Rows from block 0 of the decoder of a small spectrogram VAE, named by matrix and row number. Each number is 128 + 32 x the weight over its row's rms, rounded and kept within 0 to 255. All counts start at 0. Numbers have three digits each.
Before each channel's rows are labels from the 100 clips, of 14976, where the channel reaches its highest value: "top examples" is what is common among them; "peak in band" is the frequency band that holds the peak. Only what is clearly more common there than usual is listed. The data: struck, bounced, scraped and rolled objects made by modal synthesis.
# conv: 3x3 conv (decoder.mid.0.conv.weight, 256x256x3x3, each kernel summed), inputs 86-171

top examples: clamped rod
peak in band: 500 to 1000 Hz
conv.44:124127119146177158139102125104189110207157156110083073131120124102089110127147109135167126155155178077144163145102103141083082136127156116147094091190132143180155129124190147115168087136118152162143101066128105103147117158127128155145166011131119152117155199

top examples: action: repeated hits; round plate; clipping; text has "clipped"
peak in band: 250 to 500 Hz; 500 to 1000 Hz
conv.176:111125129134076117159123135121172145106143168131113129128121115153085115151139144152255134144125135147164123127000158139000133128129100141131118115124119147106157134110167137110128141132126216143098143086112114147160162142197126118196122021122134132132135165

top examples: medium; steel-like damping; bar
peak in band: 500 to 1000 Hz
conv.42:142129131119148102112172164051093128180108187115142152139109124161079122122147138131111149081112089166098123094120101143118118066166144073123125166124149109086135099119081099133126105152127153106187093158115095132138078111155142127156142082118090113103180184

top examples: clipping; text has "clipped"; mains hum
peak in band: 0 to 250 Hz
conv.83:113111078112153142167180131101188096187144164121150113126125144166051150134114123098110116091134191172135103139135089128121129091158088136108163144172128172079157145115067133131122118107150146147234165142110087151109111151176122155148176094129083135129225159

top examples: medium; repeated hits
peak in band: 250 to 500 Hz
conv.27:133139125149122189176158113132240101128150140100105121144133115115091128128145075114141110148142178146201129173134159148133124157152070191140134135172129163132165104158166148141112087138070120169130185087111105142111160174208122183110171087102159139111177137

top examples: medium; steel-like damping; thin (high-pass)
peak in band: 0 to 250 Hz
conv.237:094176089126190166128166148120158078168092107115108154109141079122086103096132137161096077088146113212113156124150108161127156118130109088120141144106076132092172107156075122134152140135123115160180178208129165143090102150175125151164126149106139138102168124

top examples: repeated hits
peak in band: 500 to 1000 Hz
conv.61:114121119157140125121171139100082142154142115125127134125148158146165114141113074132145169085105139104070143136106034118074110106082119068124132123140153089087119136086096143162139099134098173174166088169114135084086120098124130125177143131118082152150114137

top examples: small; repeated hits
peak in band: 0 to 250 Hz
conv.198:060187127090222163151111126127174106116152157142117092139155141067086130092152115137104068119129133108139094136158135101141187185159147151115123119185096123093145109139084142110155139142144128113198156144163105167144145217180137170143168066150140150094162123

top examples: clipping; text has "clipped"; repeated hits
peak in band: 250 to 500 Hz
conv.23:106141125125090101201113181073083190048125140129097129139127103084177111150130083122111086119117105148083145122134126129124121130119072144135116094086092148049130121117114135141140153161112123138113121164126166112110147129186157159143075129052161089152059096

top examples: repeated hits; mains hum
peak in band: 500 to 1000 Hz
conv.140:132122132134058147162138147141151155129134164119139133179112106130099127130122100125122158130091135119138126164135146093153131118104108112088166162167159129159170156133248160156086113104123138121066101050117118093177151120150122165085142092107090128112138178

top examples: medium; repeated hits
peak in band: 0 to 250 Hz
conv.6:092141099118201167159130116104164075142154112130121081125101132167099148118142112127119120122154160099154123145134118087109131143127117107131094128155085123088150128141074152136206085151113135164205150120139100135117124207180120163159195047127115177146155170

top examples: small; steel-like damping
peak in band: 250 to 500 Hz
conv.9:141139155152169091141109117096074122198125106088135126141129100148146154186186114178121179144125159088045131149134081135130113118072186159138138103155164099145119113117091110127147103157113102077155076156117105128081060120076115105132110119149119110160084148

top examples: clamped rod; steel-like damping
peak in band: 500 to 1000 Hz
conv.209:129122132131133166108147140123108121162149133098109134124125123155124133150156146128000124132117134119106141130255136109255130106133143129103134129119155129160130129177120128125113121103111032082143109146113104122106104096101142132039124176143110108134132136

top examples: clamped rod
peak in band: 0 to 250 Hz
conv.236:141116097124187170117122148133162062103131133167139081183089164169081104091111123099079118095129132126176159161164097119143109147158071100187096110110079104094159161155065147101153164135109127131174160113141130102141156173146094139139214079093103198162205156

top examples: membrane; clipping; text has "clipped"
peak in band: 250 to 500 Hz; 500 to 1000 Hz
conv.14:109143120123159089127146147129148067232126103123140136164098120114065116144124112159205131108114105146105113158046146099054143087072148138120165144143146129150149149079114155154127100113095200127136158132107148118086055104061099148196139132128117110076172113

top examples: bouncing
peak in band: 500 to 1000 Hz
conv.100:166108123141080134124126112149176096133129141148184107139104151130104144104127129126133100097159122144210097145123147119149128147144093115134159128116115155183158129132190119109083144115128140127110156029109119175192160138075098091094154142112137119130190140

top examples: small; steel-like damping; material: glass
peak in band: 500 to 1000 Hz
conv.72:122131150122119206097156124131103151135134127113119166130128113136150133145150164139000115156129118112112131103255144118255132120138163116113121134112143130184130120201125106110115123110115021104120119136125128129133123111121136120014101161138139115117120137

top examples: large; clipping; text has "clipped"; steel-like damping
peak in band: 250 to 500 Hz
conv.239:121128114119123106147137123136161108114125145138134116136111120121096117120119129129255124127144145136160130132000134122000139133121099137120150123129102151104146141084142137131124129121124255161137149102119135149140153157163112131230134063115142126131147143

top examples: size: small; bouncing; rubber-like damping
peak in band: 0 to 250 Hz
conv.195:068079123112149150077178107151112065169141138121150129099113121238062113143168189147115113109086146158107125123114092103104129115111144105113122150124102125107172150142075150131115099090127133081140133161077134116133145099133104135157165124127063147175162163

top examples: hard striker; repeated hits
peak in band: 1000 to 2000 Hz
conv.146:152126151154137125110125136157124086153150107118136122126134138136104134127130135144004102127143093168129114160216148133227131122136122157138135126092131119134092128161077134134100137123122047087117167169082140145088082100074143134077140219122153093113153066

top examples: clipping; steel-like damping; text has "clipped"; shape: membrane
peak in band: 250 to 500 Hz
conv.41:131118131135140086112132116135148119120124124132128127121120139128101124123107129124255137118129132133142131144000111133000120127131135131143111122121122126083119131062109124131136119127129255161142145126126129119122136132128128124255140089130135144131144119

top examples: shape: membrane; mains hum; clipping; text has "clipped"
peak in band: 500 to 1000 Hz
conv.227:110107121166127131093142108186105084182149123127138179107101148184112107123119151177125147189107122121124139148129145102135141110102174103134142142152159114206141141115137199125092125096126143145092130124114129083093105081067121131119183144162113116082151139

top examples: small; repeated hits
peak in band: 250 to 500 Hz
conv.39:114129128096142160102128148144183090137136075148121106087091155088158130109124173128190086102166075094165096127094195112074115137099136129136070073076082134165144150165147131125203141133146174145096166104131152161154137175141157110150123122175172148075122095

top examples: bouncing
peak in band: 500 to 1000 Hz
conv.80:131098146108096146051102135160162102069138148128153087155118134141107114109102156101136083118149110146231107113126124169115115159193123156128093133087121142127086163145112097121101133115102137146083193111093151166153230107116091117128185133114145112137172077

top examples: rubber-like damping; small; clipping
peak in band: 250 to 500 Hz
conv.139:146163148126080094179137096106168175052149158143078130146118140087108136151162096118084160134116145180135106145164142105168097124094107161124115117122081155059127120134153106099142076131148095142104144116127164128124145159204116141099052096089163103196090114

top examples: clipping; text has "clipped"
peak in band: 4000 to 8000 Hz
conv.52:142102090095113132172141129089189120092147165149114121130134126166062150142135132093115120085139139190189083113121073134110126109169070083115114120120078152061138129136061115126128122137174154138180178125110102168137164162181117139151179099107102129184211145

top examples: mains hum
peak in band: 500 to 1000 Hz; 250 to 500 Hz
conv.123:109120135113196152088170176191059086184138074108145098158113144126161101103105156120107091137121145015060129131151104185146108135119176155121160144161138106139148120121139144122111104136110116085172064113114155118161130115046071136114127159122113122098078118

top examples: hard striker; steel-like damping
peak in band: 1000 to 2000 Hz
conv.220:118131136088072117107150158104136140119134086141143123104110146118200119167146150131145151070155098124090118132127184136128145135055107135138105099073102116117122117160216093115172163142106123148071100107124173167133122118185163068103042132154136127141030133

top examples: bouncing
peak in band: 250 to 500 Hz; 500 to 1000 Hz
conv.155:146145108138097164132217145167140137123158070114093195133145133081195125143081137095144123091124114112106134141127121156115107080077103081122139123106114177144166116123179127130115140133129152189121111094129186111150140106134122129120052215138141128083093102

top examples: small; repeated hits
peak in band: 250 to 500 Hz
conv.186:126165149120079148112140110107147189088120147139127162144126156092189100150134118145122168146112150110113137102148088136139120143094159102141119131118118127150118129145203100112125126147119100176078109096155165117151172132199112083093055121125155122163062154

top examples: small; repeated hits
peak in band: 250 to 500 Hz
conv.2:113121147150123102085129108149065178131149189130111161091134148140116102154127140151093134161075141150030144097134062115134120096150172135136092118144148112093124140096107138094069130124140100113121108171107140108114132052127174133132096143129101102150114142

top examples: clipping; text has "clipped"
peak in band: 2000 to 4000 Hz
conv.235:099163118115107166157138155077174102183115090076103168140128071150101098207098121139113152113110116202131143069142120111124127123084114096118108068156102087166171115162108158126144131142097145169116203128132141139095114094123113105145155116114088123098190141

top examples: striker: soft
peak in band: 250 to 500 Hz
conv.93:113136093132208202119125071173157027176172077168120122101129168147064153118124119131130070127131141138154114117138123097114106166117102119129106127137072107150185137157114163125149109121163136121157168107112153131119120162114127135145218115108135150137187150

top examples: large; shape: clamped rod; mains hum
peak in band: 250 to 500 Hz; 0 to 250 Hz
conv.211:072100091090154181141136118112157088172122142133134099116095126192053093147137120115098140131126198171124140128149034128128153130115111118091124114170114127126168130159044157144136133129116106112162172159123113136082142150153143138141198110134096149182208143

top examples: clipping; text has "clipped"
peak in band: 500 to 1000 Hz
conv.180:157156118131165058099153143149105124152125090102137129156133150094128126113097126115203121087125133110096108124039055137024111107150151116115171155132162114052116108043078102103094151116111216136193123148118146141117104111071102113243115145137110126099136104

top examples: steel-like damping
peak in band: 250 to 500 Hz
conv.21:091121101098143189151193116119196117123150151124134183131153133145092119123123079104114148090082126168161114165136094110098166113139078064114137128174135129098146140131075183171110131139116156187154177149140113109086144177203143166172195113140104193104225140

top examples: glass-like damping; mains hum
peak in band: 500 to 1000 Hz; 250 to 500 Hz
conv.124:121107123120145117128104136151118101112139132144142092132133117086108124124082118092205104154127130106143164116061128116047152141127108147114133123171126136103148131080112173136120137140123230133158141113142146107138166129082165181189179064111123123104169115

top examples: small; steel-like damping; shape: clamped rod
peak in band: 250 to 500 Hz
conv.126:156133134141085162153138138108127158137130107129124165132087126140163140156160117130000149130127110136117117113255159123250121118109111108112126126090141111180127138209150122136133138144132035101096120130133119145116094105128127105025098183117130116132112134

top examples: medium; steel-like damping
peak in band: 500 to 1000 Hz
conv.85:120094093126115134144138117091237101134093158103148143133120130164059089141132136160081124092128130236185170133169127154162120067139077129113113105094112193129126152136074134151155168159130098182147239187101099116072134165207137126115143127132133132108211126

top examples: steel-like damping; thin (high-pass); action: repeated hits
peak in band: 0 to 250 Hz
conv.119:098114107097162148158116140072158138161108137149125089125141109124109130100139124096015143102141150196127125138224086148218136141104134130128114117117096141124116119183103122143182126161148026151108156170178124106103113157166136130070110178137114143174128116

top examples: large; steel-like damping
peak in band: 0 to 250 Hz
conv.31:103117099097134132106170143093184129171119126137137145105121151145056128128136142106131122094139151255124105115107072138100106100132132112133106132113093153113126152159060127120168139088155098161143214217131118166072116129173077132177137155131109144120192102

top examples: clipping; text has "clipped"; steel-like damping
peak in band: 250 to 500 Hz
conv.153:146130108132145043152121136134148090120143112137119109113124118116077131130104124110225119113154118169135116142000127141012115124124101178138130104110094130036110125056080129143121138148127224132161169151128152139093114139117139136255135104118137118145158099

top examples: membrane; steel-like damping
peak in band: 250 to 500 Hz
conv.135:147130130139125057124117138118147128128126130121123119145137126120082131140109118108255137120122129156130139130000109130000118128121120157126122125123140125072103128051105116139125131139120247137137155143134134117106127114116138120255142101126129119134162106

top examples: mains hum; membrane
peak in band: 250 to 500 Hz
conv.166:138120144142117113135161105121113101164158114115128170127071182212182157128168111206138119106131108075115088151119179096121117077121136059135119147090131143166084155127108151113143151111150129166161128121064100154101066141097123113127111128126162117084109144

top examples: clamped rod
peak in band: 500 to 1000 Hz
conv.62:134146152131155170131133058100188090063114174198141107171118096121078118084154079129109155152166136183220114152146089139138118181120107135174130116131074139114124154144076149156153092105132123156135213133146144121106189195184106166114183110113177158153180100

top examples: mains hum
peak in band: 500 to 1000 Hz
conv.204:125152069112110169161129139095115129182133098105125183133131113182084111213100124126132118126125170184092113058124095138120136095120113101093118121153131085206158123163119110126138131177112139129134158153129124133089112074109141099123161119102097092129186163

top examples: small; steel-like damping
peak in band: 0 to 250 Hz
conv.226:105114135112175190086175100173117095135145122123138153112150125176129113103101156121003120092087120131135124135237065117207141130164136058129112114142108099139147128168083129130124119121122068158183127138097134133157164136117155128082170179120101178144158145

top examples: string; membrane
peak in band: 250 to 500 Hz
conv.105:117123107156118179166121125106144106177124116149154149128109175155102126164127088178119094121105143149098128083142125127132125097112101100116122154159155112179148141149164158120118138158160129150135188120092120124085102102090091129125190143121104107080193152

top examples: clipping; text has "clipped"
peak in band: 250 to 500 Hz
conv.224:084150160125131140113226134126099148117099100159125210174138096096205119112143106139148143153093096120083156148112127130089159126089167081105166147114123131129138120114113150159129128115127160177110105173160158077101125110146114155162061181115152147098058092

top examples: clamped rod; steel-like damping
peak in band: 1000 to 2000 Hz; 250 to 500 Hz
conv.104:131116147113164152090118143134112100165095131125161111121128107144115151105131141110000147114137128146124132128250093110239133155133158119133141153133136125135088136180101113145116121123126044098142118157139131136131122110088125122057143195128117129132141118